Rows from block 5 of a small image embedding model, named by matrix and row number. Rows with one number belong to one neuron. Each number is 128 + 32 x the weight over its row's rms, rounded and kept within 0 to 255. All counts start at 0. Numbers have three digits each.
After each neuron's rows are labels from the 100 images, of 14848, where the neuron reaches its highest value: "responds to" is what is common among them. Only what is clearly more common there than usual is listed. The data: drawn human figures in many poses.
# fc1: MLP up (model.blocks.5.mlp.fc1.weight, 768x128), inputs 0-127
# fc2: MLP down (model.blocks.5.mlp.fc2.weight, 128x768, transposed), outputs 0-127

fc1.209:093119058137142213157132127174199205089121116129137092121140161114134051140150083091070136153111075145199122088100176129096169138121150137174124084093158181123115146128169091082103114116117140148182151106132113137112077145090160104100104158108134173150131128087091108125065096143159150125173149089138117125115123157158091168120139120144110109096111122089126100100165086057111119180135
fc2.209:149119175131161088119152173104144094152219058102099088132154108171127124041102105141136111071153187160099111097146130091127121118102140095108057138133115108200137116150115148149079181134136128182117134091165130130071135098165119116137094139149132112114168080169150096090161114153168106117139168154168101113124132081099114129155094132165142198152158167160120174113110086111081156062137
responds to: blue top

fc1.687:164171169160178083197187141057127147123106100125161095162091090093160134130114150108123064148152104108132144103110132134095132167170124164087148142102112129111163172197155160155115164157154109119154161053134154142104135096130155110157134106115107149121121135146117162118092101139154129179159058112093184154113148104068084107150180102089136121101167114129090118085117140011165132113124
fc2.687:123103137198101168144124087132132130105097152092149108152138096131072106153131141082174115086106133171164110170101142091120123110155174123176168078125090073124070105133126116108132091090098154093097164181125102142150100116161068145090094161111111162135129110146101095141142164165123116105185140119118073126118102188150160139127124100139156076117135104255139175138161122205162112084134
responds to: blue top; brown top

fc1.144:187135094136172057150111106155141087105135203088141143128123177126147127101125127118115161082043131181072126193116117083157111065106165150135120164141155156092125150153134164133145155115163148131095114113056166126133173055125168076121137056171114175081166095086135141128124161149151159170133157154072159138089137116178141164149132115078072127132154103165111142149104127128126114130111
fc2.144:081048104140156157101155141124053140169153147087168163126129120137106095114154135154151052168146135104094114117084130146170047163084041081078165119128055098127097066147142140123148139134129147142129140134147152131122099161074138173100156191112176108151085126105121121093158145158159129094140135093149141124150142120153125136142152080134142185093050111166119166147145154111165135152173
responds to: handstand; black top

fc1.289:112126137101090110065124133151150140178090110099198110100125051089120114133082100133116156175130143092132119104173118177071138109121100050148124175128136138072107096123087165121175145128149165110137140104093123144063155153139199186114112158219131134121118070133159168145138132147164119144098125228141155176132114069160147150112093155128149172152134081093151141114164126128113145117145
fc2.289:139131127159157128081129103115084114086169165181056098109105173187135176097148168144168096125157171140125120047094112151097130163123157158153129104116139110074131194158174067121140080115130098148137123127089115139113161106138082100106139096146083118066154178126100073061116125127104108170158109126122145128191139159190154105145134137147147198108076188141167166125082139093137113142114
responds to: red top; red trousers; star jump

fc1.538:115172190154127096106070164084080158106122171109138138065209085116149141158147106127129103136146140131091143123089165144108180132160192090097087141137095142085142138113093125105183133160098126104155126108160119170083150127068089093118123171178171196089138119112187117086087074087102128103141148151140167156116179139100094103143167137127118128132132126065107141071129093056129114170111
fc2.538:158142119164150102124186105176188209155116068129124122116081096158111134078113131139156154134112150119129142123130096144153104110145128155142154164147147135187126091125112116075090082139195119187127141096086153159097161073142160161140202049100084123112138126065077135099110134135173102108139122148137077110132080074184158163115130131133126135127159139154154102152108143182134098035099
responds to: red top; handstand

fc1.496:113091078118164096148145163134147189118091119070140142124088160118128131095124079186107126155139137122092059129139090150143128139151087130178199110168101043163163218148153132177136077161116128086064090123150061122091138103121167112174114133126127131093120173153096095182087163094144145153157120169091139191148091139085114092122129148139138105144142165123134160153094143146103072121128
fc2.496:113117140147086108138166126084064104108147158204130114096165116155158085137127140110147172192130145141074109148200164059208099096149124107191116125077180155133121088072129138111115162130096073146079149119104082149147122178165138130121125116142179157092134109109136101137136103200153097111115122078137108084117111109161149184172148167160096093086115159101108090149093113172098150131109
responds to: handstand; teal trousers

fc1.357:142102137134129081124082144159062121091064124129146144067127108119138084146138158125102111129150152108156116167124094108160121169160130036151110120208116171115165126135145147159119095161208101118107178152082077125060151120182076160137132103171175084126091139121118126093051169151153157133085146131145176140104144113132129190099117114106105181101144127130146148190127180085112139150152
fc2.357:152060098083145125095125087151113148105153130119191137088082087099108138089152174138153142092108132125179084153119105126144125081100165159156130087080056147171108132169138096111140150103098131149117155116128143093119138135124139081163106125128101130098148137126101149146167104109084143158122113116041217191130156069106157170177121154183107128196195124093139117166167101146201134112146
responds to: handstand

fc1.446:119087145082085076188070095128083194128127121128144141130130114137125103168134092092107100104202124085086108144129117160135186085097145175159163131147133068185196093121097142155120077174191089099124135193147087131146127114133088119156128094161119106081143116132111169100077087143116118109145098146080115126139104119124107194117160059151046096136152097114118143116118171154107128104120
fc2.446:114077117098181154133120113097144126090106096180162103116121114105111150076171130146123161108091088122213128202159113100189124119059136130168141154099098115119132143132124162086121159188088115144112090107138133095118146120150158119155125115099152085178111156152182158187084143148158113140106119071079179171165151082150143193159128090126082084149114187113134073132106125082115098188155
responds to: handstand

fc1.263:124096170139119130148113127094199179137136133132166114131148087114131160120110111089105126123102092154110108058087098058096096110127150088065103151181152186110131126121139166128115119160127114129133174091154136124173102098118105191152121139142068140076082126133179093157067118149173131088180135146176124131149157108118106109093128052174137174129127110098167126136067181045088148145180
fc2.263:100132114083121142098078204151128189099139096136114138183140116132102121118180141100137067092139191118114175098145079093130082136147171143094091102099109142139091093134153108092138161046150127084104137140105100108102190152146126128102090116136134112163133153111172095137158110143166146076139094169106137051085135173161185102179133139125154140188141141135088146172202097151159124178155
responds to: pink top

fc1.615:138102188187132141147155117134186136120100086084140138125127104133140092056160086081096075060161118094172106107089131094130181141079149163143148129126140142073118165165136145140136111114179107122172148105117147077156177107099143129170067124074133157085142129085107152143143132107173134018153092150118115092110099164127126171105103087149150113154159144161099097095111142079145130167196
fc2.615:063122083113093148105079174128095129188150136198214131157096106188086188154138096113089121134167164157076127140106150053131117088150156102131140122131158113199097148134124154089137130107118147110154160148092162115076117119177114114135119127136093113139103130052118118128122149134131098103142111166167112145111181104071137119110132066117115152194082125201125096111121109165106075144173
responds to: pink top